config.yaml
model: "sound classifier"
dataset: "struck, bounced, scraped and rolled objects made by modal synthesis"
train_examples: 78125
n_mels: 40
hop_length: 160
input: "log_mel"
spec_augment: false
win_length: 400
targets: ["shape"]
num_classes: 8
arch: "conformer"
norm: "layernorm_no_bias"
activation: "gelu_tanh"
mlp_ratio: 3
head_dim: 64
fused_qkv: true
qk_norm: false
inner_norm: false
subsampling: 2
layers: 8
width: 384
positions: "conv"
kernel_size: 31
loss: "cross_entropy"
init: "torch_default"
residual_init: "scaled_by_depth"
optimizer: "muon"
muon_scale: "match_rms_adamw"
lr: 0.0026
momentum: 0.9
nesterov: true
orthogonalizer: "polar_express"
adamw_lr_other_params: 0.0029
steps: 6500
batch_size: 128
epochs: 10.6
lr_schedule: "linear"
final_lr_fraction: 0.05
warmup_steps: 320
weight_decay: 0.2
adamw_weight_decay_other_params: 0.05
Rows from block 2 of a small sound classifier, named by matrix and row number. Rows with one number belong to one neuron. Each number is 128 + 32 x the weight over its row's rms, rounded and kept within 0 to 255. All counts start at 0. Numbers have three digits each. After the name is the row's rms in percent of the matrix's.
After each neuron's rows are labels from the 100 clips, of 14976, where the neuron reaches its highest value: "top examples" is what is common among them. Only what is clearly more common there than usual is listed. The data: struck, bounced, scraped and rolled objects made by modal synthesis.
# fc1: first MLP up (model.blocks.2.ff1.fc1.weight, 1152x384), inputs 192-287
# fc2: first MLP down (model.blocks.2.ff1.fc2.weight, 384x1152, transposed), outputs 192-287

fc1.107 086:066111110103161159130109160128113153139107173152095130144112104114132143169161100053093131137139082212075139100147118131134139125176122083076136161126152175166147161132158137058140122071126122153123160103178128150043108093138150091092142100121117128074155113131125191148198126178153166128
fc2.107 089:136146105164122107147174158123184130123151078117181119072135152147146144082155119176136121133156092177136181168118143151088068095082107165117133086141109103109116136132143103144081068175148132104132132125127138150164102132158157134089121072145093093160126147142152107126103120130120143148
top examples: clamped rod; medium

fc1.511 063:120131102143098126127104098122112111128155175123159096170117125074164075107153103171184185106142129130113126100153133167071131099140125084192140123139115085093100141207141176147137095162169159135108092155142120151158149155105171141102126197094112179147122065191152114107153142150138128152
fc2.511 070:149121131145129141120136209162120190176100108158108163073128176228102090151135116109095073122075126090096110094116112142127125107124177165108109097142169102197135155069125092124125116126139117103132173122121195119101135137176102113146114081187150116111115131090108119108089124105136103099
top examples: large; square plate

fc1.694 089:118101081147156102202138123130144079136150127130057166188093080115124144133114095158166110100141126107153096116083134124145097197156108130145102080085166105181110125171045167103117121125144135107139168130137166153164129074140149142137119126118116107172177158151136097108090094098091148142
fc2.694 105:174149138058102190180105178053118102135116137160149150135084154107153169134115125120166174101098123108202092102126105065124123125116090117151147111105187126145154103111086161088070148111172152095103122119095140165129157139112163135126129099138091114078132134164143128134169103035119143080
top examples: membrane; large; text has "noise"; thin (high-pass)

fc1.687 167:151053120069094156164102110176186170115138193098110125049121115222151148137097094126097138176155095145166137126119172168113150143167095113187144113135124162153118102092166081116128125093070131119123114137117109155132116131133184127129131113090090131121125162106162147109129125139121116136
fc2.687 155:101163129130118092134148097102131158093096158094141125170143161051067169109112135206194086079156134146174138176125095088137100127212155113075169130081078076129108111175148166091164160093127150077145138086075164103146155119108162097124107129119125113162079159106105128175121164112182087162
top examples: large; ring

fc1.748 096:094094139142155191136121121145185159175186122143156111132140161166159105093176127098154151099126141157165081127136131099145169108097128121075143103073103170077121161110146175188106145129149118149080129102140124155140098139143142149066084162069130159126124104167094141141135082115140136113
fc2.748 108:089107082173168101133148142078128159090140124103181106104108161074096151114111114083086159123088115088122166140113144152153118127145170106119103127161112126091156177135154090154105108174160091178119086112138144143111103105079144072099097109126255137134119141099168157162079193174160113151
top examples: large; square plate

fc1.244 101:099110069129139079144164131138135135183149137106104139184084062114148184110155122148096149130121115099151073163191105120201121160186118084124111155158139146162134177183138088125074122082110152120145136167096087166096125139140161141100179182124145116145132146108135108147171056150095095138
fc2.244 106:144157178084148137091135128181157115151155134171073175083141183066152113154122128151135119215088116097148150103070187109138121091089104167140054077102103107135114151127129102146185123107126127119113159096113142144160135094175051125118152092088136167165109121186107153147133140061102127104
top examples: clamped rod; large

fc1.53 058:104092120116110104081162170116076111145116197015116151168089118155111127132169200145142123138151108129095106085133148129096128139110128175118114157096128149076134160163133118177091147153137141084133183165169138110149146061136126168086112161142086115212127147134166135120156144113115111082
fc2.53 060:122157073123164106147171087087108189155086113202105138109170154189155124187126107089112136121129164161184130164150095158107178135129121125121159128151177136148131159122154093066115133048165084169176120077081149107081125116122149139152089105132150149133194173153123194165056141045165207117
top examples: round plate

fc1.587 107:124099136132081141105113154122116099201073145125107046177185181059131122086130155144130164119175146087129060189139085141137155097157177123095184099176135146044137126096169166136130101128132126136131152109089079149084132047106146141102165194077112060157086090095116178169198106185101109161
fc2.587 111:106124110124133119105139193091208166105155184130119121090103116149137072112108116166139095117172108125133116153087079170183169099087109053125125122091113131158062107136092098143158118085152096150114156138090183110150114107145116127154125137116131071195136179091136127052082129118137118200
top examples: string; large

fc1.251 085:152187123148131122144157148129124100093098107155084107060060158130201157128157101145191169130104159139168180088116184080164160130164130136144142151154104138143156103144157081187083136133104136106161102152152055179145123144165133162121158124104190105168127113109101073118100113156114105121
fc2.251 080:060155139139104095081116131057065140076102179137139111151111155102028129122124143127143062164114122155172096129166089110140120120140144124100086150066159111126125139109124125143161115142099127084130116117167133096171156137133108166132084182125103112118136167147130142122099121151137089172
top examples: ring

fc1.521 110:170142118160074136114135148118146100167181163108091146152069128146126182187066072109144130126116143129145118112118138138103133175124069141124163128112118152143105149176088157068124160158155099142156103083062171087165157093165182102134133092086123105142146116159149113064149115110124194122
fc2.521 129:127156140125132173162088148081095174119109069162133147184082106093110179054080054141158112134091123077212141152120122081109105094124128119118092109113177106153108122141101147056132106165155171113116115141124166146051181191141128176146143123166113117096101172107111090110147110038135099113
top examples: pink noise; white noise; clipping

fc1.413 057:153124122101104162065124164149190147159089184141085153110178123141145109144038108129165143202103087168184139161110120115178111149079111192166124145127152082136168115085155104125083140075050165138118137152079137077142106136064171132124102108132157143106131063162103116107088149113092114108
fc2.413 057:166129189057150173111128058057115111118135109141152084104117135149089108074162105168108126150161142055140102089139129091167180140170149105075060137131101192104154129116134145163158142178152113115132123097128098077144124118162118148109187177108080142170145187127146156096128125109068105093
top examples: ring; medium

fc1.378 079:145083088147128081107145170145081177126116145124178120039121160084186115151140141125161179145131165112146148186147066110164095137141133077110147124130141182075111143201134121047119057136129172229116128135110171162163125157117185112091089150055201123115128114123111130130093125134145111177
fc2.378 074:092192119103122147168145100142132063125117166142189120141174119123160059108139119153119150118137110098093168132149111131065091108120163126099094115100082141117153155075194131143123158151134064079154102112154118154210150129171136146150152105127108104072079129089192161143127132158182083131
top examples: medium; round plate

fc1.183 073:137165148127098025124123108121139095158111100096092026140136125096139117189100216131192151073158149145148079107112108107137097140154144093186103105091168175102173153148172136102144151117104122117118103060094129127108113136091137115131125143110143108147044144106132081144122141175087097133
fc2.183 067:201092149151162119160119136115145124109100102143146087118161131071105152172166110126179136163160128160129075167129052136157132115145136162105176147141131096127082110130127139143125076148084063061159083153137185109078099148193143081085074119129129057131136165132084116093099153134173115121
top examples: membrane; large

fc1.113 096:155129160103161094082153061173137112103127110123154150129094132079086144154157087113083129148129162113093063115152154177057152125116119144143119184174136116170145105078155116087132145221068086143183132085130139083152131132084111121169133187180103166051101073112061113144145097150132121150
fc2.113 102:098101099147128125158129135138148231203075142156123152076142114123146119153202145120111144165131117170131169185143212149127121094122092076116104058162122113093136140085055175148135091154187133101173136102100156151093127138129085114116156058148147122162140134135153136140134131151153135119
top examples: square plate; small

fc1.4 112:128115178133128112154056173147130160187117156136056096100111117138055111118146115150102105095100106137173072087167098154159083104172163103104114130089195126167135120134132103126095150138166112151131123109100114141181137061088112118091101119009126131137125116129108138115111092144148157161
fc2.4 117:113154106139084164164132056072123189134137114151146090163088149157200078123160102113102131114159153085151160159154126149142141165096120140157171127178110136172106105119140113153181087152100141098093089096121101102173138156161119133113072150131090156159153078138107089107107123143133122146
top examples: string; large; bar

fc1.29 080:114086110160140136163167156164114211119170117149127155089113077151156174118084161098117082138177104094142118135136122141173119137075103130144112123146041152131138151124137143141125093157141095113125089127069144068179146102078146110094205084093079068133112116119133068128109139096134101100
fc2.29 071:195136109104103116090039101107157094104126129082145104138136149068089178068133146153137139118094127173149109157149122112103147120105140105100151081129183119071183153149092073138105107104142109057102183067157140151057116126129096121146092140107125156115169167150149091104106126152149169113
top examples: round plate; medium

fc1.315 052:093075164177105142128161139176104183077139137116203048165032114114142150141152136110089140079131102163189078140086147177123132146065110140157150131109183145126167147067134116125137133174091147200138111145143126143155156134108141120098122154105103166097109128082067056145177136154096185135
fc2.315 061:178109114103123129106120061122186084128060190137088183104156147135111124110142082105168051155143109115081065136168082167151126106114101113086090119124117142161137136219163109138112106087121099102130155107170116113138079146141123110098083140128152154180165074086168164130130115115145059130
top examples: small; bar

fc1.364 076:095098067102157151136149091156104098084157189163218126109144152144092078124189134150164132152138166078100135233192144141106162116129139103123112126146096149086087105076059136152100083141168083115129157092146115114140166115130128152145145120140080126112084089120112154147142119167152143146
fc2.364 081:068124083131227118141137103102188130105148137148149169117108130099148153131154088139080117143169059104122170090116156136173086117116139122071160137061126103096129105062137129174138134124114089124128107091155100100087074138068096142130073115076186100131131168133106126160117145138127183121
top examples: membrane

fc1.425 073:087119139150143128192127083088089082162116112099097134157113124097145063162178141141182119158174106148072108107153120173193145152120125173117111114147089170098135054114168149156139159117139135149101129146176127153094136185147106142172144105164122106145109106132143138113081120114107123103
fc2.425 079:104150085161142153171155142171094143125143117151139135110127131125088112134070140128143174197117113051127114139177145141092125118137097129148080105087146126096126110110166087122196132092189137130110158145097111109138087157154119161132092183170089166121130143147123121173150143123145144154
top examples: ring; bar; white noise

fc1.603 147:124128159095138100122175112124032188132074054135170170238095133145211171150153149115163134156061131109134147090179142084114140101155064116129128167161158114132132121169169097152093062161160145169126102118106136189164119197154132125122118149088126080106113058144161154110136150070133110109
fc2.603 131:144177131166105142199116131131139063121076175146129143082146124126129112139141116123082137126093161158136142070145130160115101164138185139111127134148038132181112174081109136152095176112188077095127168101130133058118098124170095137144082146168108168125122196085177168185158142148199145137
top examples: bar

fc1.234 068:167047061151191088173084115110123147132115175129126128148146148113128160181141165120126171115117120102117153080119119075090139141126056154119148130113153143111122159114119145134115089147123155129093162124168073092114107132124138115106093147159069115199149116139136125154107168131111137134
fc2.234 067:148127130088112119141100163180189084079119062123113114178098124165138138115114117119123103156180115066121067140086121101188126131095154133165099171111105109130096094106180127114126164071112142135117124158152163100095101140189089149126166100126132115146130104153129132132169101126126167098
top examples: small; string; white noise

fc1.747 047:176127101120131148122137127170124085136146100161120110147180136140085096100178138168084118107127113170134098188113149114108185121125131097105161142169089135043170154156127092196119121130118156130130099147088115123156124209132086109109106117116054162167113162116127139130128125069093186177
fc2.747 058:094114123142101100137173138061100165114120137079167169199121124150155189136101118096078114163143154143131206084114139080130136092147121120131088098127146146152097160145107194181150129164107177129083154154146165135147082095161122128091108121122097110159174100155121114143060176135144077151
top examples: white noise; string; shape: round plate

fc1.630 117:119146141118149134127160135104092111094152135098165143116103108158157111141181134127108095164048101131093134092140185091105190141137180101089071140162118059140085137154152065096100146123156148097175092185066079149115099131131121077093151169100161087180128141137133115138091156142064140159
fc2.630 136:127035150102099109215144151123169133148114133135145115132120218118067130109136109113144164067161149138175127152121108105143141131183129096155109079135121098173110224166063085061135139182120123070125107074185105138089097128178174104109119109147084099161202156116135102171156075124104091141
top examples: ring; small

fc1.340 148:144143150101071138115113107115121186096104142146139125098113121082153137121082181144036130159113083153077112122111104132158076128149166141212129159110093064092163143098113157157139192176107171110101137142135158104148116054135106148128132142180084106112151158072128134155139146156188126145
fc2.340 125:078116094177190123144124123142090121118181147160123154121142156111130122091089154125094150117123099140125132194209133117063165058102082152101150065200124135153052153058103060120122139135107174119175151117139146129153164175115161137125082144121098165108130180159089072125124129140140166154
top examples: round plate; small

fc1.66 101:164172100095105147112173061143133143176093111128089119145146168153169131135085180152141080127152137128086121116111157121154096091151170099189088146145180161154085087156086109160086033143103176126105123125133162129133090097162106076098137181118113111149152134158120094180133138140137114155
fc2.66 114:136101156203096145096169165106149128165209140149102153138105121154083070140140138097195255127154102155144109084171120114141132127076159126124138106179137099122140132083140188068083159138176151157141099122099085155108108195118116117155115121099143149158126130093138144099141123131139104113
top examples: large; square plate

fc1.715 097:200178154102125087058119113128140161158181123121121100150173106119106131069090139152078085129138106156154145091141133150098104128147117130072066103151140122147082127150142149135130068100127037178124137072094128086124145104153147107147088140122077159170075068120127100155146097176089098130
fc2.715 114:145148177236187110112083122115176110144114078131144171223104116128056125088112103158172146159142112124141086107146136138121137155165162172162096118184100141133139156116123157104129112116128131181111140087100126152102118124181151129128195141133153142091114122128126121115106088193122110134
top examples: white noise; shape: string; pink noise

fc1.248 085:153137093115094154130103095183154149150131154110150155144105110092125127059134084181086146062094114153124141152106108112128125075066115091129157118136145166135098107093151202136097127129096155110132124076171124096072172124156136099121135071128068130172113116149096160086119116153120126143
fc2.248 096:073109152130127144129138170133144103169120160147079164105175145123142131159132091149135124170112144124149135122120109107091108170132101096088101137119096182117112148169115090163101049101201099126118165136084108095127105138110106104153108155129182064157183123116162133132208144168109134182
top examples: medium; closed tube

fc1.580 098:112136150092098152156182139086115095081102077096091100158128132138155148138115180146137113157072180046087116106153117102128120152125106174117101118046130053158084167121164130140086088109200139157084172141112112182131129148165180143120119144161137092134090098111106102148144130133197182159
fc2.580 089:155092128148051141172141095174123152111158130137115147104159151165163088183145086138109163135151118148107167130157137086153141142096218068145178136158129128130135161126099144123172095168162116157156052132115165095162102076134131133096116119138131098092136159120141166114129117119146079068
top examples: clamped rod; hard striker

fc1.712 061:146144081147067138091144142108124117129122159037162059153122043171105123126164158164166104129135170101100123118145120121154123116072112170069111166130221088134152130069119120127139078121111095075095096136187175164163123101154133131155091079152151172099146111177116150163145145092129125107
fc2.712 062:152099173133053152117098137102148107112130156125132155159120110142106170130158100177086069135155147109129207118165100139108121116119127156152123081141121169126099139100143092122123124172079149156120111081055099115145151132106098097102114096135115194147124149108127129118138076103126110119
top examples: round plate

fc1.407 129:143127146188109141102110072110112170132177163149100078065048102162159163105166144094147126152189092115067153156128107149130152118173143163162120137143159162116146128135146082171167068105121120164119234106151098094105122109081141137126097143148161130093084157139155108160223192151119109100
fc2.407 130:081176099194118162163163136138100132124167137141127146118147132132098126142208208165099141100078087091084142142119147109096106122188064203160078095183108124131124122203118086194138122095107152064109113135136084115144175095171095098089178127137093151093133128129139142136103102067170121146
top examples: clamped rod; hard striker

fc1.293 097:134123171142140143130125141121167077122109145157064127139176090090127126125143152111095186098122180137145127093109160170112112110129130124159182098117107091099108157176118130075065094168134148139073181130148155025144129075079142100103109127105137125146148129116123111058093098156148163147
fc2.293 112:151172190144085170108132153134138120156100113057102116108108121107140146136093129078129134157214116141086127106070171120126084121105066107096100101148129105109137081159128110141164117100158144102162047098102123153147141058121136135159106140168139141122186096128137123119176116112116086081
top examples: white noise; pink noise; clipping

fc1.150 125:132163067125106106123071067183144112134155134165185175173112113146143113200146155094134163184157140065124179103178156066160193162137103138091160143114158142069132081123153201144097127151125146080150130049101121161210171162138127077133083172088194153149159132147099156126177123100087177146
fc2.150 115:151140060118158117134145143105101142142131159085156130144150167116100139053152113128101124116174168183078088195147091074068131102131117118097112147137113176011083128180074154192120128170167126142128124197050101093095151131077154104149106131131137141129109156127144139102151107157156152134
top examples: membrane; large

fc1.307 122:158077121117125107164125046138110118133106186156128153075167139117085159143101138188164067112174129147098111120073161110159139114127113142088128090128158114106118127138143147130154128166081152142114134145115116128137079133085107141119088150158164115138122117114114161094058151123113092082
fc2.307 110:087208137139151108178184202120141116105148094120151059157134164086136106148097081105115062110176105134063113152150173116118140143159165146165113144085123110168108120099127161064085102090144132095159189121109141113094126125154162130148146133156121136124077120152179121165138165091146125090
top examples: round plate; medium

fc1.751 039:129116106179170151097125065136113152165149107173107085178108122096165079166098102126151138139169159107124033097114128084149093107140209169121096094074144152145091130077110192130142098131152171116209115115130089151105070079172113124139120106182162101129110152069144117135100171131089032152
fc2.751 043:138163164095146095175141131112134153156103082054181167115147119140118154160095095091101141180161154114132173169119123170058190163103068132104110156138104118105133123118137101199101165096146109163112101057070127141109122117090096136154172157141161157095083096109143121126100141174076139075
top examples: square plate; medium

fc1.266 051:153116112138137153080176092116088137115142170118103171150071121126135178162093191115146069093135127141096115156164102112144139106097111221160096129144130118137116185169148144119125117121129146103118125139150146096118062065085183125097170108108160168124152098130125084100137176118108102109
fc2.266 057:159079116045147139096110147139088117112120124130157100149143183102132151109095128136149178115108108143159143078082147146127186126126180100158112071163128140041133066171118118065140111104116151162111137111134115134079109079101100109096107129121186071102116144059158102107070081163155084134
top examples: medium; round plate

fc1.369 150:130193174096195166078129086174127158136148101142071116111127085179188137097129109130172094135171138122151130075139095101110142142134131176207148141137126100157095142118141171070124114171128080145108125069089107052154141086076087154108065131128090186141050112182154142084130141218124172132
fc2.369 149:158182122194132177138128156101162127168150142096139165176137117162127117119110155131162162130230121175123125126128142117067158157075086165150106146146142120125160104127139170133079089108165162105066151132117073166083133169116138107152120105094164159111190134106151135097109098115097084095
top examples: white noise; clipping; text has "clipped"; pink noise

fc1.114 130:155113151084179170133122158127110085108125153122214178149143109141156164076087145130164157139162145131154184117171139103127167123136130095180088197123092168130125165081168174148135105156135111140062171149199115170175127136124138125200110157129088164180171079137123107135143111131111130119
fc2.114 155:142151069150151078114149082124112134167151132110170145154099072186155168121152123155090114100151099142120115146153107167130109127100142140184154108150141138106141124211092125148097185091143140137147139127159062066147157129103125112062100107143156103126158088147173154117137104170095097105
top examples: closed tube

fc1.451 050:153153086070051120075133067112096174110087136091080081185124099117130072079132078123147111133139152130147116201126089149085134100145159107198079098119155178132111100174173125135175101208147092132168090127152104126144068100071119145140110171151193167144051137128082090153136141141119066141
fc2.451 055:169124196142116136127132135129113088178126090144185067139106160143127157193064103094079149100131108094159119109131120123145138166141127115055174134180138131152094153121090077167074196086124123116100136081144160123171143116150147093120130104102147113149162142103111109146107185144146133120
top examples: medium; membrane

fc1.629 096:144108131130146096116125126134184091149144102189144140102067124110138128134116039158134124190166185147074102111133160159140100102167121197157078110115130136167140123114119213063121162146126062118122117168117099074120154116138097181124073151128086093117117143112138118069114158226133094172
fc2.629 102:146151173095135160153090081132030069115156078154132145106146140132098118093123111115133169100135108134203177149120103141101099119110093108188184102163145063119115156101129155086104114086116142181145092129137126146093125150135150148114125110090123150156162104132122136134115169122079118108
top examples: pink noise; white noise; thin (high-pass)

fc1.120 031:084159146091165073117144108169163154135146132070150119096163165143142104166121146118160107137153164121141165166167076132144137140123172155119137086109133121072118145175173079179126096161119131156156150132133134053146127128135157147062129162110119121127111145107111104149074067102143130149
fc2.120 042:187100134162133103084144095118120080065150172128095059190109123103139126164192171153109172101148094112151073141103099108188106098082166101145119154220146160121123127106069176120094130073143137086109090211112160108138143122060082113161139119138131174162115097085109154158192184124154066132
top examples: membrane

fc1.639 082:157144157120096129168144053147135080145115155140056146140144085150103165130092130101108120115171112179163132113096102119119102105108076134181125142092126086147147116144146190097129105184069103140130122174114116108128077110137131101133121152144130109165160091117119146120093166185154141109
fc2.639 092:106193129129052105104127174118155068154155119184145057145157080201189030107123149098179238143160126141141162117119138128127129114147149138089120121070136152078122138102137122093119155102171147104062110159145089147116125100124151130118135114084090098112134148178092110063162154169104094115
top examples: white noise; pink noise; clipping

fc1.47 045:156091100095142169086112165139076166109111118121171120132109139123097201110108110145108153103095161132214105150107084076133122167118167178089121108153142127078134099112173135170075160105119117172096128152073075098054155145142094219093060122075118132128194093148136143187119115079166136136
fc2.47 052:057129140174107075116145122159162099135131125154143134137093152138102087147113143083127163107160093113103153157159131175115164145163107133099082169111175128136144114065135103194111102115177094115128110131207151145164116059142136133133160117144155153150119166056152160085104138130164098137
top examples: square plate; large

fc1.664 034:137088115107148172097133143092133206154144113148092136162138105219121163117075134174101126122088185108102057167109137175118178092192139141127113068117059180153126085147168093078129090133097157122096147169121142147110079110040123137119154126076142154177077105105134098076186104164053135127
fc2.664 034:156119173101071114153110118123115119138088161153165094095098175156139150112121115092069157141176107115167098126142185079141086154141154152095166135127160125125138131170119165156144200110182114120146097148153162142115200097185069073106106166133167111121186134116105123141080139116165175114
top examples: ring; large

fc1.182 158:110143142099118098147106129090143109082126168133113188130048136128138095072145133057133145126147174129122179092076142106121139089194161099107141170171086122102127126165170149145112126134169153115136072102116099069101131107160212124103130143131162129098169130154144114148089148169077125116
fc2.182 145:099122194092041163123122144127158144149060159163105077108135130073133148099120065152099132099045136091199103141134093103095140162121108113118127145114200140200127160145175117081119145092145155103065164203128105143142121167122132148142142168144140149165133126049122156157133104115154170153
top examples: ring; medium

fc1.428 038:151105097135161089125113147147139142187119140170207137123151122134177071130147085104145172108098096088131086096144134093145082158073116164097075120113166132188109092093110129142053068127197194113193110162065152102087138163164107143158082123098140109113103112115209120147128082126137143097
fc2.428 047:147163178174111151145143061114097107116158151110108158178126165120122126062095141175132086176132162188132171150166138156210092129143097108188136114112184186032114164147144153171173129110103126153127079157118143150092094095124114147051107113168148140177172136082117119131087135123142148128
top examples: membrane; medium

fc1.386 070:136152111138109101085073191143110154167114125143138120083172080120114126124154108166108115113123171190176158124070106120099068120099080155173160118147126103136136162123102120177104160195161092127112141070150121138109151094161115163056102122136124098083125177151115143117159107149188108111
fc2.386 063:139079154139155128109134098119098126143080167117170164130162149159179121116109116090160130145133105156119122160119148111131111112097161186137164104141180185097168087150164116178112097102123121085104129082122086130093127159099111115135116114090146148101172175115104140090125152116108152150
top examples: closed tube

fc1.530 082:090124094155119164120146146116088140094175111150132160104136117093157098122143114122118122149124168128086143150166165122103145143142097108084166091145138132136113105149169111231123071102151124088142152154084123118133103133143145148135080139120118191109100173153117145157114108049135081156
fc2.530 080:109139167134073129162111140164156052118106140136200088139125153173174131105124161134124144105181105091135200129140089079146150094136206168131121159145042095089177118120136126142155163102095110117118113152141126143106152111178081146142120077150090059140146114149102111115200159148172202101
top examples: bar; text has "noise"

fc1.303 118:193164096178105165187161116152145119183071141074139116055161130096110117153097153082110143116155112144113171177085090158133086159103143098126122194078115126131177120148147091133175083110110171081145131132167013106186109181118080144145076111105082069182094117151130103128192111152134156131
fc2.303 124:082044156115127137103140137087096161074129163115140075164100120173170124118139154161089101155152107138109169171128082080130194110101168055103126089109075192131029143123095165087114120117153119135140157169110118130080098116077123154116118117122106147130128112121146141157140152128113164137
top examples: white noise

fc1.385 121:130150186125181122140135148157111153132149110187132097118185170072178124108087100169138105166145133137139082075157086120095108109102090142122113147102129144151132138117133141136133116127156102134101079117161157143139151155132104107195159108051179153105079145153139097104093185149152224143
fc2.385 113:166170117086102119096102097164116144135152162091104156112134097121143073122085103127146108129089102069163134178170129102099154115144180158112122161155119071135079128109154142095151106155119154139129113093092161117141140088098143131086132136132104088090163177132152121145145114147134078162
top examples: medium; round plate; shape: closed tube

fc1.218 157:171129149124084068104142111133148139146103136126054147088128127127205149207137115125130187140148094108139157130099218115137083195122127098174128088142117103104173096119163142065112108130134154110121120107132157189108116128088102086138135082178146111109136154114120098131099165114131133124
fc2.218 144:088154130126128135137112116119138104059145107129191138141055124148125098153128167113103106096148145097180072187146101140089095150120106094095194183111138094137091139097169180206136114153119055134122191069179153156121106171109088151129111106171201111131139127101082095152164152156144096094
top examples: white noise; clamped rod

fc1.578 071:174144112152119120141147158088141088092092127118185143145128173030173105162099150181159166142110140146150137082131136147168114136145133147110103157186148148191078186077206117145157192122039108172109138117154114092151119104132100118102178124131067146137143121120113109150062135107096147119
fc2.578 077:145135135162151125163134134134167150108159153168110081176137079205086218064135029122085140158163081095114130137147133156089140119182178142142140131086165063121168124160153137131117148127129125117143079133085099070129126135148117123113073103123161102127094148047140178166102120113192092104
top examples: string; large; thin (high-pass)

fc1.131 076:121139105122117152093164132158153181092091172126178138108101131125155073107104105158164070134136191098123123104124109154069130101123161099130165122149116128129140072111179119120123099154133114116125097177184138137111112150131107166148107176150140117154123118107111138098093092158097137153
fc2.131 081:068176096134150109167106173091107100173162154115155132090063186148165148128155162062141125064095093158104135096092146122180104153111095134144154151144179084068127129093072110131140125144154093115104118109144105178123096094163131115153095112155138160119129102115112151132153166079136128148
top examples: large; square plate

fc1.387 112:122178149105158135177150109125081111159070136161082143067098160144134099164191146087147133094155110123169114097158120149139119112173136118108132122095118138120088092142159092210073086125131118177121108085193099164112125138123148121138131137165208200198112079137121126116187167139114149097
fc2.387 105:148124152192085120116201205112124104111174156129210141124158087112039116102096186151156176158123132156141115125080131120101142179147142120130096110117145084061144093111138105046148177189148119125108117096143115146164126141143138173173091159122124068115152137031114126167067109103095050145
top examples: ring; large

fc1.205 059:103112132162143099157160132140170144108136081144151138052170146123103126150178150073077134083145151065084151136090110113116116116105180115125140140127087161125148134201159128128163153166103136131125153133115151097157116144157093138091152102152133070113175168123128098137137134114126086102
fc2.205 068:126138134140069131121151109134085105074146157117102116169121099152173119196128137118162122187154115199144144165147065078102110145112134121176189121119156126169109105085089142096097096138177115134159129178123082114084172065100127184164078172172125186182081108104147115139162202165164127130
top examples: membrane

fc1.509 093:124137111151146140145143161162090123170112119156091105158152112161187101135164090129184115092135156096101134158231106151125129149123050136105129118122127151131169070102142165155132157097093163069102118137090155147131136114161098120128102142119096124161116111177202149158118095101142165089
fc2.509 087:111113117113141161123163034148115058119162101115115099085100129155138130083161160094088104133140133102157099091082131103164109119159128179156095192120080191104114143115126092125159125152152118132145134118169097078108162130129099104127075162130130052137153160101095076125106211070098168100
top examples: bar

fc1.401 083:100135081163164133167175110082130148120110108131118073089131049160187078096156100173074179092061138136158171136185125130161078225179117174113081113142136126071115138130162117125105122083140115118102106109136090184090115080124105103120166082192139123096126148117122115179113124155113167080
fc2.401 087:101166149083104101086081085107158147116176195080128123141100149053142162115151144087166145180146104087115094038144174159096148096085117101160157102135160121155131159119159127154178085111168195126123102119112169170153128161123151151114101150089145145125168135065130110120106113109157098160
top examples: clamped rod; medium